{
  "widths": [48, 96, 144, 192],
  "upsampling": "nearest_conv",
  "batch_size": 256
}
Rows from block 4 of a small class-conditioned image diffusion model, named by matrix and row number. Rows with one number belong to one channel. Each number is 128 + 24 x the weight over its row's rms, rounded and kept within 0 to 255. All counts start at 0.
After each channel's rows are labels from the 100 images, of 14848 (inputs lightly noised), where the channel reaches its highest value: "top examples" is what is common among them. Only what is clearly more common there than usual is listed. The data: drawings of small networks of dots and links.
# convs0: first 3x3 conv (model.enc.2.0.convs.0.weight, 144x144x3x3, each kernel summed), inputs 96-143
# convs1: second 3x3 conv (model.enc.2.0.convs.1.weight, 144x144x3x3, transposed, each kernel summed), outputs 96-143

convs0.104 [117  62  83 165 135  90 115 136  91 154 142  89 139  82 156  82 148 126  91 136 119  89 128 117 146 163 145 133 129 108 112 106 131 142 118 142 128 140 144 129 147 145 145 111 109  99  86 164]
convs1.104 [121 106 150 125 107 122 136 141 151 116 116 146 154 125  83  89 126 104 108 140  99 135 120 152 123 120 138 159 125 171 134 177 157  98 124 178 162 104 131 126 178 138 115 119 101 142 156 104]
top examples: white dots; black dots

convs0.134 [ 94 131 155 133 138 119 108 174 151 157 142 116 148  75 164 111 123 123 103 157 159 132 125 138  86 138 131 135 154 119 123  82 167 153 115  89 118 100 181 157 135 118 134 111 115 128 136 115]
convs1.134 [139 140 113 163 111 115 125 103 120 176 137 137  89 154 120  99 181 105 132 116  99  85 127 121 150 124 121  87 114 116 126 147 103 103  93 160 149 148  97 129 107 131 140 159 117 143 116 188]
top examples: five dots

convs0.122 [142  80 133 113  97 120 142 105 137  88 169  99 161 101  69 107 136 152 134 111  94 152 126 122 126 140 115 154 137 113 155  44 131 129 132  87 181 116 115 136 148 141 144 111 148 104 105 145]
convs1.122 [118 148 107 146 124 131 118 166 139 137 155 107 167 145  97 109 134  83 111 141 146 131 118 131 115 132 156  90 117 162  85 129 133 144 145 124 106 125 140  97 186 131 148 145 126 136  89 137]
top examples: five dots

convs0.53 [119 117 109 131  90 165 148 168 112  85 195 111 110 115  99 155 127 163  91 119 108 104 106 128 134 117  97 147 115 132 141 148 146  82 125 122 127 127 110 128 153 165 148 132  94 125 119 124]
convs1.53 [133  95 131 157 122  94 157 115 126 176 113 132 162 107 112 128 102 132 165  91 146 151 106 110 169 128 104 125 131 150 141 119 120 101 152 104 117 116 122 125 103  68  82  69 103 144  81  70]
top examples: black dots

convs0.109 [102  95 159 119 141  85 117 133 127 161 139 141 124 135 124 125 131 118 147 122 101 129 101 143 168 120 115 107 137 158 134  95 124 128  96 184 144 134 118 112 122 151 154 119 138 179 175 103]
convs1.109 [136 146 106 103 126 116 121 126 133 119 131 156 132 105 133 114 105 120 128 144 139 148 129 147 120  93 103 106 104 131 161 175 123 141 139  80 110 125 134 112 109  93 126 104 165 104  87 205]
top examples: five dots

convs0.28 [123 119 128 122 103 115 159 105 139 123 133 134  67 107 103 138 156 128 117 126 147 157  93 136 149 111 150 115  88 124  98 152 134  97 189 145 158 119  87 145 146 101 159 143 105 144 124 106]
convs1.28 [140 140 141  96 138 157 129 146 122 133  90 137 137 134 154 172 114 132 141 120 154 160 137  97 115  93 106 155 139 107 195 111 157  99 114  91 124 126  94 136  91 138  78  90 165 166 115 151]
top examples: black dots

convs0.110 [118 113 144 163 165 101 108 124 136 135 130 116 116 111 147 114  98 127 134 118 102 104 109 158 159 129 149 122 132 142 143 124 124 127 132 141 150 134 129 117 102 137 139  82 143 113 139 147]
convs1.110 [143 123 133  97 139  80 134 140 116 187  92 117 128 103 101  71 153 106 140 151  94 150 143 112 123  98 107 105 122 150  90 112 125  93 173 133 121 110 173 122 174 114 116 165  99 103 116 116]
top examples: five dots

convs0.22 [120 132 111 157 141 163 101 112 141 120 113 133 129 121 154 173 144 103 118 109 113 142  79  97 111 117 138 101 103 119 148  98 170 135 142 133 133 127 131 107 118  97 146 127 110 116 146 104]
convs1.22 [141 134 143 127 149 117 111  91 174 184 125 150 138 119  72 113 155 125 136 168 145 119 116 125 121 122 105 118 126 141 150 107 115 145 146 107 166 141 122 115 123 119  66 127  87  97 157 131]
top examples: five dots; green dots

convs0.14 [103 119 101 120 143 162 134 121 125 144 142 126 162 194 138 142 135 120 113 143 115 156  95 133 132 121 134 136 144 125 150 130 152 151 147 104 155 138 132 111 132 139 112 159 135 148 122 136]
convs1.14 [115 151 142 142 148  91  78  92 157 114 134 139 127  69 122 186 141 130 144 130 118 137 133 142 154  88 132 110 116 111 163 110 145 148 124 113 137 123  95 149 164 111 127  87 155 144  85  82]
top examples: five dots; green dots

convs0.126 [100 130 149 107 103 138 131 114 139 144 101 132 110 126 131 143 121 141 137 121 121 132 147 126 121 127 126 173 137 138 129 131 113 105 151 123 140  91 137 101 100 137 126 121 131 130  86 130]
convs1.126 [155  89  72 136 110  96 147 159 142 136 114 135  84 143 114 123 144 112 128 117 156 150 136 149 122 145 136 103 119 161 104 134 142 115 141 151 110 164 195 125 160 140 123 110 102 126 109 108]
top examples: white dots; five dots

convs0.41 [128 133 116 135 112 100 120 180 104 109 167 144 145 137 125 114 135 130 101 173 124 152 113 150 152  82 106 109 127 125 102 142 116  91 182 141 115 140 117 102 138 120 138 115  99 132  94 129]
convs1.41 [101  70 119  84 118 147 109 127 106 112  87 162 109 112 135 141 134 119 138 108 138 122 114 108 156 180 107 160 138 141 123  90 156 141 162  92 115 171 137 158 118 107 134 123 125 150 167 136]
top examples: black dots

convs0.132 [133  86 137 139 157 127 123  86 107 186 128 127 174 121 183  96 158  95 126 139 163  98 148 114 115 156 194 135 103 135 156 117 113 192 149 163 140 116 165 182 117 148 156 127  95 148 177 152]
convs1.132 [138 153  98  75 146  72 170 137 165 103 106 104  74 149  83 106 118 127 119 143 104 147 159 116 129 117  74 146 139 141  98 125 118 161 124 120 131  80 115 103 156  98 116 153 141 119 104 124]
top examples: five dots; white dots